config = dict(
    model='encoder-decoder audio transcriber',
    dataset='melodies that start on their tonic, played by one synthesised instrument',
    train_examples=26041,
    gain_aug_db=6,
    n_mels=64,
    hop_length=160,
    input='log_mel',
    spec_augment=False,
    win_length=400,
    tokenizer='char',
    vocab_size=20,
    encoder_arch='wavenet',
    encoder_norm='batchnorm',
    encoder_depths=[9],
    encoder_kernel_size=3,
    encoder_stem='single',
    encoder_widths=[256],
    fusion='cross_attention',
    decoder_width=128,
    decoder_layers=8,
    decoder_norm='layernorm',
    decoder_norm_position='pre',
    decoder_activation='swiglu',
    decoder_mlp_ratio=4,
    decoder_head_dim=48,
    decoder_fused_qkv=True,
    decoder_bias='all',
    decoder_qk_norm=False,
    decoder_layer_scale_init=0.01,
    decoder_parallel_block=False,
    decoder_dropout=0.05,
    decoder_inner_norm=False,
    decoder_positions='learned',
    decoder_cross_attention_every=1,
    decoder_tie_embeddings=False,
    init='xavier_uniform',
    residual_init='scaled_by_depth',
    optimizer='muon',
    muon_scale='match_rms_adamw',
    lr=0.0019,
    momentum=0.9,
    nesterov=True,
    orthogonalizer='polar_express',
    adamw_lr_other_params=0.0016,
    grad_clip=3.0,
    gradient_centralization=True,
    steps=9600,
    batch_size=64,
    epochs=23.6,
    lr_schedule='cosine',
    final_lr_fraction=0.01,
    warmup_steps=1920,
    weight_decay=0.1,
    adamw_weight_decay_other_params=0,
)
Rows from block 3 of the text decoder of a small encoder-decoder audio transcriber, named by matrix and row number. Rows with one number belong to one neuron. Each number is 500 + 40 x the weight over its row's rms, rounded and kept within 0 to 999. All counts start at 0. Numbers have three digits each.
After each neuron's rows are labels from the 100 texts, of 14976, where the neuron reaches its largest size: "tokens" is the input token at the peak. Only what is clearly more common there than usual is listed. The data: melodies that start on their tonic, played by one synthesised instrument. In brackets: how many of the 100.
# gate: MLP gate (decoder.blocks.3.mlp.gate.weight, 512x128), inputs 64-127
# fc1: MLP up (decoder.blocks.3.mlp.fc1.weight, 512x128), inputs 64-127
# fc2: MLP down (decoder.blocks.3.mlp.fc2.weight, 128x512, transposed), outputs 64-127

gate.42:548498548545497533468517489428521443443514494513466492607524471479502534527469433415520507436546497494471553515428492508407529487537463466452489475520488431568471471576461470472494486444563487
fc1.42:433495498449498430521506460572530477537531495506498489351446528554555502488499529541495448534538537516457516502503477467604420488480483553528403481473541538535476508495508495544521480462371501
fc2.42:499485560519586539415467482500555543500506479531498493517505498489493562500445494574531502523570464438473486581536532544516455535545495507521515550503551480527590429444514530511517445506544514
tokens: "g" (48); "a" (19)

gate.343:465468492537512523513564434446524432528557465430491446526585463449477448504440445513548499517457517511522465448481514516559510465443470521479552514557530596437558511493482566498544490454497457
fc1.343:414517546585523453484538451450547467546538513460496440538514463420476487496466502523463477522425462541448499490473564512552517524525520516492508514488452556434570577518508471510495434454499450
fc2.343:519518530498525484507484547582454474537541468510531459522476543485522504516513460572552518491490474555451541533557456409506498409447488511543468509498462553453519479503540407517566520519515528
tokens: "#" (100)

gate.384:508545477471529534414461445482506486417472517531585420586491502527483527490472498488446475513468485449457513467465476516535542521523509491514499499505520483443503456537529497465513516461528508
fc1.384:533490473550501541572473550583523455541523450478421543522490542456509564529505500502560483506585504506472553522533484506523508551522496495521517597401516453521568497483454472488422507539472539
fc2.384:496530563462486471447501493429554523485507502539531477502511457563462494484506489587502530553506484415559569467405544520507493475506519416540473437494486532536460535561502460572540467505422498
tokens: "#" (59)

gate.349:534538514564528523471510498466467526451491513484451516534534512482549479472570575472450509468524482466508542460507526512496533557439504473469437543527444446544482480471510503503586516536495538
fc1.349:462516529449468522545464539499479481495481505448438563532510498445450520461523491549440432517502553551516554505499483500513468482456497511490496487464565502464529448476516484398508462522478537
fc2.349:399489508531501498487556473512490487509487477520489525414452469532536549510536487490535521476435503479484489505526470520460480589434487466485468477550490448487502516443536475448518525518528569
tokens: "4" (82)

gate.361:495530470555515432482448530441522501529459452559592478551500486488486492507492508445514528476446550481545494521461558527462535549479527500426543536507509494489532460544523495518518577585489433
fc1.361:527454559487484522483474565514544527540424461461566486514537490483436562472550416428548492505513545482503499413561486495521544521475562452467540526510470425514521442542505539525501494505475545
fc2.361:452478505515447481485492529485444413539619535518496469519485494510524531508471546456514474509513526511486537479567446522518560419456444455493484509513414484481558448568511501542508523576476506
tokens: "f" (60); "b" (12)

gate.502:548550573529513493530448544441471451538503579538532489501557485511469508458509421507522484513529546476463498507515538485450500453539543435446411468492485442488486528468411517532551479489502462
fc1.502:584579566463487501513494522454528483494549515598564512460514481487523465459553523559522538553480515475500448467479504471361527477487556505528422469491538504534514479526415542516456506526492551
fc2.502:500507487548503443514504524559464437522546545559540505422499498457569534494514528485508491526505499550497433497530525525492456547511500398446461528484475553496534613568531525505499470482495434
tokens: "4" (41); "3" (18); "e" (7)

gate.448:500486542477482524491435511477500563502492480511446478428527506455526402545529583515523520517390530480500501518501461496481491506534532517440481484500460504497457425502424461475486515570501541
fc1.448:520530467528507481514589418581484464460528464541510565535518446523518567448496441495461503508560457477458502485500551539546494484508478512491486464541525470538582545475535502536581527430553404
fc2.448:577479510445487553558479534456606483504517469507482451518528547572418475517481574440516466560503522517506497487551522463514500494535535547487514462462496519523490496530434492540571570509499513
tokens: "4" (56); "c" (14); "<end>" (9)

gate.453:520521453520439487485432513546479467533528506529456453484477568430541488505560502480531523525491521419546465479509484449540475519450470466502405572471425477527516474491568480516461550504549399
fc1.453:408504526483511461513512503463503461453468450447509526458488480520466474524463483526573465536511589544473542575478531522502459431558513517485432495526508546477491543467423496553565478505520541
fc2.453:519498384515444482452425423451473501533516512517486491476445533504519554556468485463446521531506454593541412496455447449548461516461507534491532544473599499515430519559508529500533437505442472
tokens: "5" (71); "<end>" (9); "1" (7)

gate.339:477440556548510499523431558559531511561505543518475462505445562457467477513432512477473520570439519498504484467524558492513585508545508488512478592507444522516478446466518495488558510477457582
fc1.339:523455522469477441555463493492494515531510487482511464537588459468475537474538560503547479546493589482510493549536493469523458499475442608476529513502495531506458524489426481600420530519456466
fc2.339:512526429551453474488530456476506512496540442470545496471565517525434532421501448540438511444576486507478531502472494467527411491599430500514534579447574548489479482540526516443540421549542482
tokens: "4" (96)

gate.482:543489546482462465507469404495524552565524553479547495465522507532452495459582480454447424488456483443524546471482529429494420494533455469494499497492531496507526505477542463518491511498511421
fc1.482:552442510514528501528516416482499504548506460473568564508574517517466502469477552502482415491482453510452513505459511478523419428495568494540515505456519495527583464477439485512471513508422487
fc2.482:472539518516459455525569509495511473501507481539513546511496474591549518480531507501567463442521509486555513479502420513456501481507508500461499539438494500500517625477448495485491496518456498
tokens: "5" (62); "b" (15); "g" (12)

gate.452:590551523488486499477571401529510571499505503501489497458527490468528526522585405508420465475533542439461531491580507520574430532562501493523519517479438513497563520537442500482467553454526498
fc1.452:477485464510487498584527599532492481490481500483534478500481432498575493515451477467521440515494486523522487482429439559452570418484466465619578544539477527457467449476532520513441494537517488
fc2.452:458481527597558413506504496437486541472492463464546493566496583538506455501503533539484487561492502484524521503542498480483482561460480528419559463469507543388527504509479493451519514522483479
tokens: "f" (68); "#" (25)

gate.334:565495454489477448460457479430411462466445467498508465589501426554477442580534527477498489527447466488548483454520486510460430535468467483507484461476448488509479526481536527427496522482488506
fc1.334:573514424563462470498451535480503524518437507472436468582572463566472528520553477502500475439452529486513460449517517549529526448479467530561505552448569529505495484564581474466549487469555458
fc2.334:472522564477492505435513473504446456559481492475501457516513517556451543467507500469573588565561504540571540500439495483607486456539514540493469475455497552585550520402528539476497513521489516
tokens: "5" (45); "1" (32); "a" (13)

gate.449:579448513456538455525504529508484407503536537445600493498504469505492390517522406523477466500462513529507553468493519519446562572510528439546485514498451498475434489453514487413488590532488523
fc1.449:415505466513470555480435522456564491472419494482413459523508498443460539529498511416577556526471525486540436506456482537557483456462453472507513575425502512473513528498524484484479400500516405
fc2.449:465513518465536508462482485531515511545452502502482456504486406468448526470518487477412457507464518508462496494506447449486496562468474519554524444521499517567508577412473464574522595507506532
tokens: "g" (49); "a" (10)

gate.501:430529522503493530513547523501526570481528473535603570558454438529457450521438435522518527468454478471461482533500581496512543577467519459492463483506553564485505359485465540455534486538442452
fc1.501:471508508551580505524447471479536538522481427614516476440528500506503562475489549524525574553506506528514433489458460453500521520499543450511451501445508486504537554486557460465549507528523498
fc2.501:486443453488445554505514471465486574512471426443455547461496489532449517457479500508506507519472488495492481480552481487521506568456418460547427480540552499561496505414484574536454464454495486
tokens: "#" (66); "a" (14); "d" (13)

gate.294:495503497482513545552547573502444459527540537490519535460502461495485427459535610492486533518480551514492522487475491445528608526514569543503527524566432482470515466439480496532529525534506554
fc1.294:578466489538503520471527444510470559473511536489446541399502540480499511453481544480504433443530522513478463469444599520557479487492550582484582490489563540451478463538435568484569451497493565
fc2.294:505466539474524510530491497604471535438504510539526542525577442532460528510537576472544431487577547418475490461471559460552478477486500573530466438518485505472473511452479467502533453499489505
tokens: "g" (43); "a" (39); "c" (14)

gate.201:553427457569530499487471570495533458544504485531517500624534495487536523498526567428498509557478498517493439458513476433544515492448484462440510496511519471520434430488538499479450469531568497
fc1.201:499488475532520464507520575560509453535473501562493494568560508488469530518540541424482555586496456469525505456494484376570532488482520483449537515455495478491473480466534508489504436566560435
fc2.201:573449445579466507541610458475519492458570466489543468505457523541545528480532517536460554507518457544536501514527589452577422507514494479515486501509525420449451525491458468512483461490477548
tokens: "5" (58); "<end>" (12)

gate.50:535528550452486553494463449484539519604534464548556452524466521524483496522510512485509504478460589491389509481462412462486531500459544477514602529536508484481513444487471545506449486515447475
fc1.50:551442418423453515481460559441473502559502455586483464530534499456535424456524453486529498466537561451397534448513494436447561435497520523489556537574527452432499459516558516537465428544474500
fc2.50:494390441457510486550484504489535572537478475503504539515523535579524530515484462473537464511570475520512484518521422606511450448501540421494523546477499510514523546513492544519519538513466476
tokens: "f" (26); "g" (23); "c" (13); "e" (7)

gate.421:486556488504486502470511511462509480483492460497477553385504480514590593491502531501480493449454512504542490482428472402501522514453416445475480535412540450445534465445537576537490505544485547
fc1.421:488601481499518486482536533544594532489558466501551480504482488519461488454531514497483545442509471422502554406512561417492553512502455544555490492456484530479475478507510478548565497552529413
fc2.421:456506496509496538422516501522473559487475451467562486514464458561478531412507521503515478509467496485496532535535498472483492506550510476539447523548534468507513525526516456562485462434498532
tokens: "g" (73); "a" (12)

gate.463:506465483528524546481470529551551494557519557480447421503461514491426454416534548510494425454552473444502440463535498496444498451484459461523498476523448429468440493508452471468548472540488562
fc1.463:473488445498496586521448562506510465513530518511501471513452556516472467445531527512459468511508475432511434516522521470405508474517505423521445548528457468496453428522517462478534522536499543
fc2.463:463530459508494466451591510539441509442505481531545452540488556445594458561525472468486536565515516486470485458525479550461494439432478511626486506478451481531552467486456486543542510450534481
tokens: "4" (44); "d" (13); "<end>" (10)

gate.65:474460477570492467489537509505430458495539494480516415531509496488481468524506509438537585508510506467505489441498482508500489497603549526439427506550442512406522558549512560556475526473489509
fc1.65:580523520484513519458475508528516526485549531545453583470554505468502512482492436559517392541512492453447493510524566446466555520534473500547541524470511493554517446418501523491464506480560519
fc2.65:548492434504499470429543451465521445473504398490469512489486540430476515501489551468583449417438496445569479481484458499504442521498545487465448494511497469513509487491510520525438499475430481
tokens: "f" (39); "#" (30); "g" (11)

gate.159:523475513474405546522521544466540522423492415532503514486459496573506509512551424513460480516473547489511517488460531429522457537499516468536444505482541508553507553554488489526506523434476492
fc1.159:517438439495451541549516564457474588461520508499470483458439479557484494547501485577433506522428402509493463518489511466490497475454482542520494542500519489524544488474539581500460507573567548
fc2.159:497530430503451561564524503476487497493486554512537523440489557541469552427490530545493532505508465516469456512473471504539502543507496529487490498443475505479550476550476572456485541536427524
tokens: "f" (29); "2" (22); "e" (18); "d" (18)

gate.312:474552433504461474493515465469438508542520533468467461490514500522482455421480501448573477468478545565485492521551449480501489486436566512542549608530511549421521505477449466512477506552528524
fc1.312:534465446481440525554473536432484443456541480465519542586519507402586469540490447490451501525538562535526505476483542526484533514486494499494509488520494488502538433471451531498508483552449544
fc2.312:451373507526570463492489485548543487523492475511458509478459537558454469487464514489495499545522517546518411469479529518555509509471500508504535482532438502477562562504531551530483495523578493
tokens: "#" (67); "a" (17)

gate.429:418453500519543513521487451469580482483518459515458550444505419513556490486573553485488553533465510543481503561499419501506515488465517529527482476544486503522536487518520574500476551482464524
fc1.429:462457489490457488460467455503541439489544492490519509462534437462517474483549559506452512441455487449446486524545453558532512559490555415454534527526531520502555441506495525546504449539460584
fc2.429:566460498536432421507512530572436432549509501485536519509524472477474530507487461508490524479532432467566515495590458465487512523460500576469455505525553465532414504445479489501504529567457462
tokens: "5" (61); "#" (25)

gate.271:499466570462469479536491483533473486510492498429559452523460452535474487489555452483490494559464538480516511517497505500495494471474620529440522558443521479541490583477439499523535526592513451
fc1.271:512447457596519535534507535494465485374539493416508536520514498441488503433498439487478493498490455470440507555553439516548503550528463513530537521608536541520479541493471559513426504517545494
fc2.271:499479533487454473511524457569523505462504506533497515498513493448515467538627526455493543493470508549478518485484514519453461512459444562513487446486525515437519493490518479493610490531537494
tokens: "g" (44); "f" (16); "a" (10); "c" (10)